python train.py --model="self-supervised audio encoder (BEST-RQ)" --dataset="short pieces for a synthesised band: melody, chords, bass and drums" --train_examples=26041 --n_mels=80 --hop_length=160 --input="log_mel" --win_length=512 --codebook_size=1024 --mask_prob=0.08 --arch="mobilenet_v2" --norm="batchnorm" --hidden_act="silu" --depths=[3, 6, 6] --kernel_size=3 --stem="single" --expansion=3 --widths=[192, 240, 296] --init="xavier_uniform" --residual_init="none" --optimizer="muon" --muon_scale="match_rms_adamw" --learning_rate=0.0015 --momentum=0.95 --nesterov=true --orthogonalizer="polar_express" --adamw_lr_other_params=0.0016 --max_grad_norm=5.0 --max_steps=6400 --batch_size=128 --epochs=31.5 --lr_schedule="poly" --final_lr_fraction=0.1 --warmup_steps=120 --weight_decay=0.2 --adamw_weight_decay_other_params=0
Rows from block 3, named by matrix and row number. Rows with one number belong to one channel. Each number is 128 + 24 x the weight over its row's rms, rounded and kept within 0 to 255. All counts start at 0. After the name is the row's rms in percent of the matrix's.
# convs0: expand pointwise conv (model.blocks.3.convs.0.weight, 576x192x1), inputs 96-191
# convs2: project pointwise conv (model.blocks.3.convs.2.weight, 240x576x1, transposed), outputs 120-239
convs0.424 109 [121 102  65 132 110 137 147 111 104 109 120 144 133  90 123 133 129 158 144 106 139 164 139 149 168 123  82  82 108 148 147 153 169 178 120  96 142 106 126 110 148 129 119 149 119 130 159 124 159 145 158 153 114 189 107 153 166  88 106  80 158 110 115 152 132 149 156  90 113 171 133  85 154 132 110 163 158 169 113 133 132 122  97 104 133 138 115 127 156 138 148 117 112 180 122 103]
convs0.425 080 [136 135 126 125  89  99  76 127 139 148 117 116  78 151 114 118 136 119 181 124 102 162 143 132 100  85 125 177 161 113 176 107  77 151 156  87 127 115  84  99 104 139 145 118 124 149 118  99 134 155  94 132 172 149 112 137 134 156 128 126 122 159 108 123 140 133 144 162 127 150 156 135 153  88 130 121 134 110 135 153 138  95  80 102 139  89 168 157 127 135 111  94 161 134 175 144]
convs0.426 095 [141 112 106 112 127 155 153  96  73 177 101 137 111 138 128 137 105 121 134 115 108 134 155 141 132  90  93 122 102 112 112 111 162  89 101 142  95 134 104  97 163 128 143 118 134 149 124 172 133 107 128 109 136 111 154 160  94 115 130  81 161 177  91 123 120 179 112 101 108  99 100 160  92 149  88 101 125 118 144 104 151 117 158  97 110 122 109 138 117 104  96 129 137 134 129  91]
convs0.427 118 [121 152 148 126 144 105 107  77 142 105 137 137 112 106 136 171 112  96 153 124 144 149  81 108 146 134  89 119 136 129 136 128  94  90 132 134 129 110 126 155 123 138  76 150 105 134 139 174 114  89 139 115 168 129 113 155 190 161 117 136 140 120 117 122 171 146 107 110  94  95 142 115  87 170 167 124  90 116 113 158 108 108  92 131 131 158 107 157 128 120 135 127 142 117 185 165]
convs0.428 087 [132 133 127 140 153 100 170 144  99 156 122 108 113 118 130 110  70 115 118 143 183 124 107  56 138 117 182 129 143 137 167 149 128 124 122 115 150  82 135 152 161 117 119 147  78 144 101 135 118 100  85 151 122  75 139 149 135 175 128 133  95 158 120 160 103 146 185 116 153 118 155 133 134  72  91 113 135 108 105 149 157 106 135 145 114 122 117  86 165 121 153 128 142 114  85 138]
convs0.429 093 [139 108 184 145 135 152 137  96 133 158 121 102 123 115 118 132  93 135  99 102 131 158 149 126  75 111 140 106 154 104 109 156 106 104 155  93 113 140 138 123  70  88 140 171 121 119 116  96 140 128 120 145 113 151 117 119 104 150 147 145 148 114 133 109  99 188 108  89  95 136 196 137 105 131 143 164 145 157 126 170 126 141 168 114 117  95 118 135 121 148  96  89  99 112 124 133]
convs0.430 080 [112 142 164 115 115 113  81 152 162 113 163 152 116 134 178 120 167 130 120 124 129 133 114 122 133 125 118 147 158 111 134 119 105 164  49 105 124 135 116 160 140 128 171  79 144  76 146 135 135 150 146  87 150 127 133 110 140 140 118  89 155 151 112 155 136 125 166 149 138 119 137  61  76 180 102 118 155 158 102 131 136 108 106 130 159 116 162 133 143 121 143 128 119 122 117  95]
convs0.431 107 [152 110 141  92 111 150 165 105 104 116 124 155 130 127 121 115 153 125 100 114 115 117 134 138 161 118 132 126 115 114 116 113 145 136 100 169 107 112 138 149 113 129 158 140 149 133 113 104 129 120 102  85 141  95 198 158 146 111  99 104 114 164 111 116 108 115 120 174 148 141 137 165 148 168 127 132 122 165 156 101 165 123  96 136 138 126 131 106 143  99 153 140 149 136 132  96]
convs0.432 124 [147 118 141  88 128  66 123  87 131 162 170 122 139 149 133 143 105 130 112 158 143 112 161 115 175 141 117 108  91 168  76 111 151 149 129 146 113 157 173  87 120 143 121 130 146 142 117 126  97 102 132 123 139  90 134 165 152 127 125 142 130 132 153 132 109  97 126 166 134 158 134 147 113 134 111  82 111 131 158 152 112 109 105 112 158 108  98 169 113 186 129 113 154 122 122  85]
convs0.433 108 [146 143 137 156  86 112  85 129 131  96 117 129 117 127 173 132 134  92 162 115 101 160 120 106 131 109 132 103 142 100 122 116  90 156 139 159 131 158 132  96 123 125 126  88 155  92  78 108  98 181 105 136 126 152 132 156 119 148 102 131 162 103 148 146 105 129 151 115 158 154 102 138 158 120 128 126 114 111 119 128 138 125 111 115 172 122  86 129 125 159 157 106 193 129 119 133]
convs0.434 102 [136 142 134 151 150 133 111 115 168 155 145 161  95 148 160 107 129 151 161 165 138 154 128 102 118  93 111  93 114 119 143 128 134 118 159 129 113 123 134 132 137 120 123  78 135 150 145 114 115 152 114 171 125 131 113 104 148 121 165 136 111 163 147 121 140 109 116 101 113 174 150 153 185 135 134 156 150  95 136  92 185 127  81 167 138 164 126 152 147  84 151 117 172 136 105 158]
convs0.435 114 [116 104 111 130  62 119 111 123 169 143 100 107 127 103 136 107 169 146 106 130 152  97 149 146 145 135 142 135 122 178 135 119 130 100 178 116  77 147 114 109 123 123 108 141 139 122 119  86 125 116 111 129 172 142 167 107 140 153 114 121 148 125 146 181 153 139 112 124 111 187 120 165 138  84 123 194 106 103 143 116 127 155 140 119 116 133 137  99 108 116 126 120 110  84 115 118]
convs0.436 101 [159 149 169 108  86 167 127 118 165 156 118 128 113 139 181 132 145 174 162 145 106 156 139 139 101  87 114 135 141 157 129 177 144  77 141 129 150 157 133 143 106 141 152 142 136  90 105 131  95  97 131 128 111 161 167 122 108 119 114 137 118 146 125 117 150 154  88 135 120 105 111 140 127 103 137 151 167 102 148 136 109  92 127 149 119 132 125 108 114 125 150 157 162 152 113 125]
convs0.437 078 [140 128 177 156 120 175  76 178 152 123 149  99 116 108 100 163 134 143 133 137 126 173 137 136 148 116 115  93 110 128 158 140 157 122 130 125 186 128 117 109  87 146  83 133 174 151 124 133 146 135 136 147 138 154 150 151 124 138 117 128 133 137 143 133 100  99 109  77 113 167 103 131 107 139 122 115 114 138  88 127 139 151 163 119 100 142  77 131 133 122 106 102 132  79 106  88]
convs0.438 104 [132 130 164  90 137 108 148 126 140 125  94 161  91 142 156 101 156 168 119 100 132 105 136 105 177 130 139 137 150 120  79  70 149 137 177 113  90 117 112 129 160 136 153  94 125 124  89 117 159 111 117 140 129 118 169 115 152 134 128 115 118 141  96 169 123  72 120 142 140  98 123 101  90 184 141  95 132 148 104 115 123 128 134 126 148 134 111 131 123 104 116 170  89  95 106 156]
convs0.439 090 [141 166 127 155 118 119 158 146 109 128 156  77 116  92  89 150  97 136 137  99 161 128  92 130 140 132 132 117 129  99 128  99 146 126 133 172 156 101 153 126 144 146 111 129 141 144 144 140 128  98 146 125 172 142 146 133  93 136 141 170 116 121 122 101 144 164 174 142  72 125 102 135 176 141 137 128 174 102 139  62 156 142 151 129 147 144 143  92 149 148 153 133 110 113 138  89]
convs0.440 090 [ 93 113 130 124 106 160 153 107 134  87 142 126 136 131 121 104 141  98  71 137 134 135 153 125 139 134 160 131 162 124 137 135 179 108 159 104 111 146 104 104 136 127 127 107 154  57 133 137 150 132 134 118 155 149 123 143 132 119 142 136  86 128  77 143 144 123 122 154 147 118 106 125 120 122 121 127 162 102 138 105 147 130 144 134  95 101 108  96 138 142 132 110 162 116 148 113]
convs0.441 085 [122 126 102 117 126 126 117 119  69 140 109 137 133 122 141 114 131 112 141 140 153 131 104 111 137  91 159 165 153 133 144 176  92 116 147 178 101 141 137 145 152 137 149 162 108 122 139 110 133 115 135 149 150 107 142 124 143 142  69 104 147 131 135 107 112 139 160 116 130 136 125 145 139 133 146 106 145 133 117 122 105 102 153 180 135  94 146 151  94 115 129  98 127 154 126 125]
convs0.442 115 [126 119  97 115  97 107 135 111 112 101 165 112 140 132 142  88 139 142 120 110  86 120 170 143 132 127 175 100 141 160  88 130 133 103  95 102  82 136  96 135 168 136 127 158 142 117 112 161 115 125  80 152 173 120 126 153 144 121 140 101 143 120 111  92 126 148 168 125 134 130 104 131 117 132 163 101 135  93  84 135 142 139 152  83 100 116 111 122 109 132 167 159 134 120 149 178]
convs0.443 117 [144 151 145  67 111 133 136 134 150 135 103  77 103 143 113 123 169  97 135 140 106 136 124 182 140 126 130 118 124 145 137 150 151 152 112 150 102 130 124 134 150 121 129 122 162 100  69 122 125 156 145 105 119 134 151 138 141 148 191  89 125 123 122 108 132 125 149 121 132 151 103 135 147 131 178 154 133 128 108 107 157 149  74 134 153 156 139 122 133 116  99 149 170 137 145 149]
convs0.444 076 [151  86 144 122  97  94 128  83 133 140 114 158 129 121 128 149 116 136 176 123 105 118 120 155 130 132  93 118 109 166  92 127 141 122 118 117 162 101 147  97 115 100  95  81  94 128 100 105  77 134 111 142  90 121 137 146 173 140 129 104 144 135 163 126 114 135 154 131 109  92 106 162 126 128 110  82 123  95 157 112 134 153 122 135 112 141 120 130  40 131 158 163 129 122 120 127]
convs0.445 114 [137 110 127 117 125 149 126 143 133 142 120 126 119 140 123 164 117 115 130 152 135 103 169 121 111  87  83  99 131 124 130 112 153  98  90 144 104 124 161 136 129 110 152 149 100 148 129 160 126 147 165 135 122 140 109 104 109 137 125 124 100 140 138 125 101 121 160 114 167 106 129 138 124 134 150 164 111 134 156 161 130  88 151 127 155  89 134 117 128 146 137 104 176 144  71 111]
convs0.446 110 [118 100 151 115 111  83 101  95 150 109 177 145 122 101 131  85  66 143 127 159 153 140 121 119 146 136  97 121 126 153 147 117 134 126 117 144 113 132 136 118 115  86 146 138 118 138 131 114 163 116 158 128 146 134  95 109 121 150 114  94 105 111 138  61 125  94 109 113 169 127 176 138 162 185 117 129 133 171  98 102 108 128 122 103 188 105 143 126 121 136 108 155 132 149 161  71]
convs0.447 111 [103 129 110 127 151 115 180  89  91 109 132 133  94 131 131 137 118 138 129  95 119 140 143 175 135 127 113  80 152 128 133 123 167 124 134 111 136 154 145  93 101 135 158  78 127  98 153 134 116 139 147 114 127 161  88  67 118 119 147 120 145 141 182 117 122 128 130 110 136  86 125 127 141 112 124 145 109 103 102 109 154 128 161 128  86 141 167 117 102  99 132 134 160 105 125 141]
convs0.448 067 [137 128 136 138  87 164  72 116 151 137 137  99 120 124 123 148 131 114 135 147 150 104 183 117  78 129  97 122 149  89 116 106 142  94 116 110 137 112 124  93  77  95 170 129 130 126 121 111 156 113 134 159 141 132 142 113 140 166 100  89 143 174 117 103 141 147 145 127 166 158 124 158  89  90  97 165 171 124 136 124 132  82 134 171 159 113 123 174 137 136 120 155 121 122 149 144]
convs0.449 106 [141 145 142  98 108 126 139 150 104 145 145  90 127 131 116 125 127 148 152  82  93 134  99  92 144 131 152 110 160 126 157 114 119 106 144 123 112 151 165 161 150  50 149 167 158 110 113 139 139 156 140 141  77 127 103 114  86 159 138 141  88 125  83 157 119 146 130 162  82  98  72 137 134 178 134 129  97 119 125 105 154 146 108 179 127 119 120 113 121 136 148 171 130  82  93  92]
convs0.450 087 [158 113 136 142 109 158 134 136 164 125 176 114 115 155 109 124 120 148 132 140 108  86 102 149 109 142 118 120 122 146 160 118 155 126 112 124 126 108 102 109 148 191 130 104 155 118 106 130 118 106 133 101 119 116 173 115 152 114 164 179 131 119 145 130 105 108 160 147 136 153 159 169 175 122  87 156  67 203 113  97  96 140 104 123  96 124 101  89 130 200 127 139 163 121 128 144]
convs0.451 121 [122 145 106 135 143 175  89 144  90 139 115 137 116 162 120 109 163 100 108 151 160 116 114  96 125 125  97 104 132 106 165 118 179 122 127 115 128 151 101 135 105 133 108 127 129 104  92 132  97 159  90  97 154 100 169 138 151 121 140 145 134 171 146 107 125 164 115  74 100 150 125 149 145 136 146 163 110 169 159 130 146 128 158 166 138 131 104 126 125 149 113 100 156  98 175 126]
convs0.452 080 [138 128 106  89 111 148 138 154 107 102 107 156 135 107 148 142 120 151 178 156 142 151 108 170 157 124 112  63  96 121 100 113 122 119 149 144 102 107 185 175 129 129 159  84 169 181 173 155 147 134 121  89 131 129 141 168  74  83 141 152 138 130  77 104 174  91 109 136 133 142  91 121 111  96 141  96 135  63  95 126 135 164 145 105 105 130 130 157 124 147 116 101 129 159 114 137]
convs0.453 093 [146 156 143 102 114 153 131 128 136 122 155 113 143 128 152 197 145 169 156 114 172  84 133  90 164 136 128 136 129 123 130 155 163 161 110 117 135 166 110 153 183 142 121 106 143 156 125 122 148 105 118 123 126 140 124 112 161 135 128 116 143 125 123  74 130 126 147 126 140 152 137 125 130 138 139 143 155 144 126 153 153 139 113 194 129 173 129 143 125 129 139  89 160 145 159 132]
convs0.454 121 [120 121 168 125 166  86 117 181 150 103 110 136  97 101 177 141  96 124 114 137 140 186 100 151 104 140 112 144 113 158 112 152 158  67 126 125 136 131 138  97 142 105 130 104 143 131 120 101 103 111  96 104 131  70 139  69 114 193 160 147 104 125 129 142 112 139 145 143 133 136 122 116 104 113 127 126 114  91 134 136  89 148 113 140 137 153 135 129 132 134  83 123 132 150 103  84]
convs2.424 106 [117 151 136 146 120 149 139 153  96 137 120 111 114 125 147  81 129 118  88  92 151 150 127 118 154 117 124 146 153 113 122 106  92 114 151  60  84 138 128 168 137 131 114 131 170 158 113 149 115 125 108 111 112 158 144  95 115 111  79 109 119 137  88 117 146 143 129 130 132 129 138 127 122 186 125  70 107 118 131 140 113  93 128  74 134 154 110  98  95 124  99 141 147 187 111 146 110 114 135 182 119 103  81 125 117 144 109 162 103 101 108 114 108 102 164 123 138 146 115  83]
convs2.425 087 [142  73 124 127 148 149 110 116 128 158 120 118 121 150 123 127 123 178 129 169 162 116  82 102 136 147 126 106 150 140 131 147 134  95 152 127 173 149  92 114  92 110 160 125 148 130 153 105 150 118 126  82 155 138 131 109 130 150  87 145 119 103 147 114  90 157 121 116 122 153 123 134 148 134 158 105 123 130 141 149 144 146 128 139 108 145 142 142 146 137 195 136 156 105  92 124 127 156 143 141 152 127 116 184 165 158 143 131 147 128 141 162 130  99 127 144 171 120 136 181]
convs2.426 098 [115 138 116 119 172 116 109 121 112  83 135 124 162 129 171 140 152 118 155 105 154 118 112 156 126 150 104 153  97 120 136 167  84 174 121 121  98 155 132 140 149  98 109 146 144 112 152 116  95 118 173 123  92 131 116 147 129 119 142 130  95 110 117 123 131 142 171  87 119 165 112 140 153  88 133 125 127  97 169 114 115 156  96 146 107 126 156 148 133 143 120  92 152 107 112  69 102 160 178 166 107 169 172 152 167 101 169 127 144 149 181 133 128  97 100 124 149 102  59 128]
convs2.427 108 [ 95 149 153 127 101 164 153 135 137 150 114 140 100 139 115 134 140 134 123  83 129 114 171 145 156 108 163 106 156 158 147  95 127 140 111 144  91 122 120 148  97 100  90 108 127 110 134 137 141 171 139 107 121 175  96 157 184 178 131 147 167 126 119 125 154 169 133 163 157 150  83 157 161 128 122 127 144 146 113 142  98  87 133 147 129 100  98 135 148 135 123 114 133 111 141  92 112 111 143  98  92 143 178 186 123  90 156 125 145 113 136 136 124 137 118 108 118 147 132 128]
convs2.428 095 [132 140 164  99 106 168 142 137 133 143 124 178 125 131 156 131 121 142 147 158 120  98 133 157  81 105 142 104 155 145  97 167 137  96 166 139 171  86 130 102 100 131  83 136  87  72 117 136  87 147 110 127 140 175 119 151 140 144 137  78  92 122 105 141 135 116 100 135 147 150 137  97 110 146 115 152 144 130 150 123 170 135 130 116 118 125  93 103 187 119 157 148 110 146 131 127  99 120 103 182 109 185 106 106 153  97 116 134 108 120 151 149  96 171 133 108 112 109 155 130]
convs2.429 092 [181 188 153 149 145 137 108 154  70 138 177 145 143 185 111 122 130  96 190  74 172 124 121 105 127 128 113 147 122  99 114 118 135 126 131 116 183  95 175 108  96 100 164  87 138 166 117  96 147 136 155 132 152 118 146 112 134 100 107 126 107  72 140  96 153 102 139 148 114 160 156 101 134 104 105 139 151  87 159 106 151 143 131 128 107  91 134 128 129 167 147 135 134 127  84 146 132 149 138  96  67 171 134 116 135 160 101 151 103 128 154 119 125 130 128 162 130 146 131 116]
convs2.430 081 [146 117 132 189 159 116  91 168 121 119  90 161 159 118  90 169 143 125 145 110 121 166 156 150 151 120 129 157 114 136 100  94 143 133 126 135 111 163 185 157 180 118 147 148 100 132 142 158 141 155 112 147 138 145 154 114 130 142 142 178 145 130 135 107 118 116 125 123 103 137 126 122 140 179 181  91  70 159 122 121  99 121 104 106  83 158 133 125  92  77 105 151 145 199 135 134 163 117 124 122 142 147 138 156 112 136 126 150 107 127 153 139 121 110 120 115  82 149 144 110]
convs2.431 102 [159 120 126 136 155 142 121 144 158 130 110 137 151 114 114 110 147 146 170 164 151 127 148 114 149 128 151 113 110 101 151 173 139  81 107 122 108 120 136 133 113 148 137 115 114  98 133 140 116 137 125 113 136 128 154 159 152 124  88 113 128 154 172 117 112 149 181  87 121 142 131 109 128 129 121 156 113 151  87 116 103 107 139 128 133 170 143 114 116 113 154 117 116 150 178 158 106 168 121 166 172 123 158 160  91 126 140 121 135 132  93 127 139  70 113 135 126 144 152 183]
convs2.432 109 [ 73 164 125 147 109 118 128 129 136 118  77 121 115 128 112  72 106 126 167  84 150 155 137 150  61 117 122 154 145 104 132 106 134 132 175 140 142 157 118 144 121 162 122 130 122 114 137  84 122 162 131 105  90 145 159  96 150 122 138 109  95 123 119  89 115 108 145 120 158 110 126 124 111 165 135  73 138 119 110 116 110 150 112  93 126 114 127 118 129 139 126 135 153 141 109 127 103 141 138 139 111 130 104 126 139 162 129 161 175 121 154 126 110 111  76 157 118 161 137 168]
convs2.433 105 [125 141  84  71 118 112 159 159 156 119 163 130 144 147 102 145 121 112 136 119 112 104 128 137 103 143 158 146 162 125 139 133 129 144  99  87 123 141 100 124 160 167 133 166 104 133 117 104 124 136 118  94 142 176 144 150 147 164  95 126 112  92 122 130 150 180 122 108 128 130 124 125 133 113 143  94 127 129 128  98 105  96 110 109 116 138 125 120 111 114 150 124  79 109  80 125 202 122 140 107  77 148 127 125 120 114 132 129 151  97 161 149 123 103 146 127 156  92 117 168]
convs2.434 111 [123 118 113 144 189 135 135 103  95 162 107  90  73 103 129 100 146 145 155 131 176  76  70 108 163 136 147 129  99 106 134 115  99 129 131 122 143 120 111 141  85 139  99 137 147 116 127 135  98 137 109 107 109 101 104 108 122 137 135 167 143 151 150 139  96 156 163 129 194 143 147 123 110 145 145 117 105 118 134 107 140 151 116  98 150 121  83 130 144 102 162  97 160  78 127 111 148 111 141 141 151 134 120 130 141 162 115 113 106 152 126 134 122 175 136 152 153  95 138 110]
convs2.435 108 [100 119 122 124 128 142 149  80 160 104 131 150  90 125 117 136 122 117 126 138 146  94 141 160 125 107 136 140 112 170 166 113 135 103 141 131 117 115 157 150 123 151 113 139 124 164 149 174 132 106 155 143 109 111  88 151 183 110 113 100 100 114 153 142 123 153  82 129 147 136  90 136 114 131 138 162  89 108 126 153 144 173 158 148 133 153 133 122 136  83 121 126 114 117 165 156 143 119 107 116  89  72 155  97 158 133 156 129  90 178 168 155 139 141 118 110 101 109 156 123]
convs2.436 106 [118  91 114 175 131 129 143 116 106 134 125 166 129 129 119 134 183 109 114 169 116 107 135  91 112 123 106 137 165 165 116 154 188 139 106 135 144 112 105 163 170 107 178 145 125 152 130  93 103 161 116 146 157 135 180 139 144 136 105 136 119 121 142 107 135 111 109 171 125 182 134 123 143 137 117 141 144 103 135 133 124 157 137 105 109  59 136  97 166 154 138  90 153 146 144 157 140 100 103 121  92 123 141 159 190 146 134 107 118 114 126 122 154 107 110 157 157 102  99 152]
convs2.437 081 [127 120  99 111 152 147 152 134 119  82  69 110  97 127 138 116 144 126  96 140 111  99 146 125 177 118 167 158 122 151 116 119 150 154 154 106 149 138 151  82 116 109 111 115 131 121 119 118 135 148 147 130 108 147 123 145 137 134 110 170  80  95 164 123 109 120 115 141 133 129 104 144 154 127 136 147 109 138 149  98 103  96 151 110  86 101 117 107 124 145 150 134  98 110  98 148 165 103  80 154 131  99 140 103 116 122 163 139 150 178 139 125 116 112  83 136 119 171  94 107]
convs2.438 100 [102 116 171 136 148  79 168 162  91 122 130 169 147 110 201 142 142 139 143 129 176  92 138  77  97 125 117 113 132 107 116 135 109 100 130 121 130 126 140 110 119 149 151 138 110 107 121 163 108 139 130 109 129 151 153  88 127 135 124 117 149 145 137  79 165 139 117 109 163 116 133 131 119 122  92 116  96 141  82 155  93 115 139 128 132 102 100 101 111 123 133 127 117 162 126 123 117 159 134 144  72 121 118 134 134 163 169 159 108 145 105 143 151 138 105 140 136 136 142 157]
convs2.439 099 [162  97 135 121 150 120 151 106 131 109 143 101  81 128 143  88 117 165 115 126 114  92 134 163 128 153 113 166 118  81  99 109 107 106 128 144 156  78  86 107  95 117 122  94 102 159 161 133 124 112 134 122 130 141 105 132  78 137 136 173 146 112 104 137 121 151 145  97 153 121 128 165 122 110 117 134 142 130 119 159 121 146 129  90  99 123 110 122 144 132 163 106 112 133 126 124 178 112  95 164 109 153 139 148 108 149 106  89 152 126 162 126 131 133 143 173 146 134 140  99]
convs2.440 091 [141 136 125 147 100 131 139 120 127  79 162 108 135 153 158 115 147 142 121 137 158 156  99 167 144 130 119 103 140 138 142 111 125 131 104 161 121 164 131 151 120 131 142 129 118 146 147 103 107 107  99 111 117 119 141 161 102 143 109 123  95 127 133 125 160 140 166  83 133 155 116 135 156 167 175 129 131 125 116 118 124 172 148 137 122 110 121 103 132 103 131 127 123 183 129 142 140  98 117 133 124  78 134  98 109 138  99 195 111 127 109  94 132  74  72 105 123 134  83 121]
convs2.441 096 [120 128 144  75 126 142 135 116 122 104 148  84 125 147 112 124 146 101  99 103 116 185 100 139 205  81 113 167  74 163 114 117 139 165 146 123 104 120 152 112 143  75 149 126 109 123 123 140 152 152  90 132  71 101 113 125  98 151 139 137 102 136 153 127 165 103 103  87  75 136 118 182 141 107 100 154  83 129 114 163  99 130 125 156 173 134 100 133 105 141 133  99 132 141 147 165 115 164 162 102 105 145 147 172 126  71 140 124 141 125 119 129 129 173 121 131 118 122 133 156]
convs2.442 096 [ 94 131 157 129 113 133 149 110  90 101 155 171 119 149 100 114 164 135 117 133 148 134 104 149 165 130 108 125 143 139 125 116  95  96 138 124 159 123 160 161 133  96 109 115 188 117 130 125 122 144 119 154 127 110 135 120 145 127  97 150 125 106  87  87 150 146  88 121 159 100  83 108 136 155  93 147 130 165 143 121 119 131 208 111 127 123 159 107 160 145 112 160 127 104 155 167  93 128 118 182 103 131 178 128 126 162 116 145 110 155 113  96 160 159 115 139  72 159 105 101]
convs2.443 112 [127 160 107 125 148 123 141 118 140 142 100 130 125  93  91 174 118 113 134 179 102 162 114 145 140 101 125 157 124 120 144 121 143 144 121 148 117 140  85 124  98 113 160 100 101 130 161 155 113 101 156 111 128 145 149 154 139  87 126  76 123  89 101 136 147 115 148 102 146 136 136 150 148 180 154 140  82 125 154 130 162 122 128  88 102 165 122 167 128 128 129 154  90 127 157 152 140 140 161 141 117 119 120 139 146 112 105 106  84 136 120 138  97 117 138 102 112 105 104 118]
convs2.444 084 [147 106 129 123 109  99  86 128 102 162 142 146 148 143 160 172 142 143 122  79 125  81 141  98 110 125 124 182 125 124 149  78 119 134 137 140 125 114 119  99 123 154 103 105 122 169 113 111 141 158 127 136 157 145 114 133 150 141 100 103 122 117 127 114 117  91 116 122 119 173  79 142  84 147  78 103 109 107 137 147 159 110  83 141 100 149 127 152 110 128  95 117 152 104 122 126 113 123 103  83 116 162 110 127 181 147 152 107 139 165 148 109  94 129 109 146 179 158  96 141]
convs2.445 121 [125 134 132 137 111 132 145 103 109  96 137 117  94 138 140 157 157 136 155 138 122  97 189 121 120 153 112 116  94 153 122 133 168 124 111 109 148 156  72 179 113 158  77 123 145 133 108 118 115 128 140 149 138 113 111 152 147 115 139 138 136  96 120 170 125 143 124 183  81 186 126 131 106 155 100 125 102 112 139  83 136 153 160  98 113 129 120 172 126 128 147 135 130 115 120 142 147  91 147 103  97 128 148 128 155 136 128 119 120 108 133 126 121 171 123 161 118 122 132  98]
convs2.446 111 [ 83  81  93 165 137 135  94 125 118 161 104 117 148 128 128 127 149 155 156 169 135 127 130 160 114 118 126 104 147 116 135 125 136 124  95 123 116 154 130 137 111 184 184 117 127 130 129 134 147 114 113  69 106 133 153 140 130 116  86 138 125 101 150 119 125 100  75 111 141  96 125 133 118 122 108 103 123 129  82 115 131 138 128 100 115 124 118 149 111 199 164 145 139 117 134 144 138 110 130 133  69 111  75  90 136  93 122 123 142 118 122 158 131 148  90 137 121 138 176 147]
convs2.447 096 [155 125 119 151 151 166 121 142  95 128 121  99 150 138 106 145 147 119 120 141 116 142 131 124 152 125 101 157 105 106 138 156 125 125 159 168 121 129 141 160 172 109 137 162 121  96 135 120 139 109 163 153 121 112 118 153 135 150 104 129  89 151 107 139 108 139 131 142 100 122  78 116 160 138 133  99  67 126 125 107 115 167 108 153 109 129 147 109  97 134 146 154 182 164  95 153  75 129 125  95 142 164  73 117 153 133  71 113 149 119 102 153  94 150 160 110 158 124 122  98]
convs2.448 073 [136 138 135 105 123 119 158 135 122 147 142 115 114 124 135 120 150 110 116 146 132  95 131 164 120 137 160  98 148 109 126 130 137 135 116 118 132 142 100 136 110  71  85 137 120 141 122 180 167 132 157 110  93 132  80 149  73 121 107 119 134 148  91 109 157 152 109 116 163 126 141  99 104 149 131 116 138 125 109 100 120 139 117  80 173 174 117 122 128  69  94 130 149 190 116 155 129  89 123 117 106 141 142 145 115 100 143 140 135  93 100 137 145 104 141 172 113 146 152 125]
convs2.449 104 [116 130 132 130 151  64 130 153 139 142 140 124 116 106 108 128 124 138 150 143 130 167 114 158 116 145 168 140 138 148 127 146 137 147 170  74 120 160 161 141 130 133 148 153 146 117 136 105 116 138 142 101 158 106 147 113 112 106 125 143 108 142 118 119 153 112  97 158 127 146 102 131 114 117 101 181 143 132 144 131 160 106 107  95 122 102 137 149 100 127  99 139 140 132 110 187  97 111 113 135 146 157 146 137 151 111 119 117 158 131 122 151 132 165  98  86 136 127 158 135]
convs2.450 093 [139 146 137 127 131 158 113 182 141 115 127 120 187 116 163 163 144 106 144  99 163 137 134 116 130 131 178  97 116 106 158 160 164 162 122 124 108 157 109 113 131 151 100 136 139 109 144 137 132 113 111 102 127 116 118 114 148 137 131 112 134 147 123 144  82 122 113 141 143 104 153 157 131 172 133 120  91 171 134  85 164 140 117 154 128 162 174  79 156 145 103 142 221 111 114 107 123 108 125 118 151 150 129 130  90 111 181 154 130 107 105  99 107 100 115 118 123 115 141 155]
convs2.451 118 [145 109 171 130 105  99 141 138 116 121 149 161 106 124  94 151 130 129 108 145 105 154 122 133 105 140  92 144 114 124 112 125 129 136 126 111 154 137 168  83 135 116 118 145 108 120 103 170 119 106 101  85 148 139 116 136  91 134 171 127 109 115 107 182 123 118 148  81 141 161 169 164 132 122 132 174 130 120  97 185 118  91 117 172 111 159 130 103 122 111 194 100 124 141 117 143 153 121 126 141  95 136 185 109 124 103 128 119 157 137 108 145 126 115 130 154 149 163 127 132]
convs2.452 087 [114 143 111 102  95 125  48 111 162 167 112  89 128 129 143 126 126 136 143  98 116 178  66 139 168 131 162 119 123 107 102 120 146 116  69 131 149 138 139 125 124 125 135 124 138 134 120 136 136  97 102 123 113 103 111 138 139 152 104 149 131  88 149 141 125 116 135 143 121 153 131 150 142 105 131 137 121 133 119 114 106 146 155 174 156 106 180 145 167 124 133 115 140  74 131 121 128 133 178 130  98 131 160 148 154 120 118  87 120 108 132 103 159 121 118 145 109 129 170 159]
convs2.453 108 [144 132 109 151 164 120 143 128 121 145 121  98 136 126 132 153 141 192 133 130 141 126 155 126  83 122 141 138  69 141 130 156 143  90 101 164 137 135 115 123  69 143 167 147  90 114 158 141 151  97 111 137 140 138 133  92  76  98 143 150 143 128 123 121  75 124 128 147 116 106 114 160 113 108 117 165 120 159  90 150 131 130 153 137 105 157 133 136 156 125 109 144 115 146 119 117 122 173 137 111 168  99 116 102 147 148 148 165 134  72 126 157 139 159 122 122 120 106 141 155]
convs2.454 119 [116  98  93 176 146 160 118 151 141  99 117 131 150  86 144 141  98 133 138 134 131 148 102  98 114 124 113 130 163 135 107 101 122 128 168 118 145 147 145 117 135 153 126 187 141 176 136 106 167  85 155 121 119 126 128  94 113 129 182 136 132 156 163 151 129 116 108 146 125 133 172 124  92 140 109 149 123  94 155 165 133 142 104 103 121 121 156 112 113 111 135 106 108 121 125 141 105  77 126 164 153 112 111 101 115 124 148 172 111 142 152 112  85 152 108 138 154 127  86 123]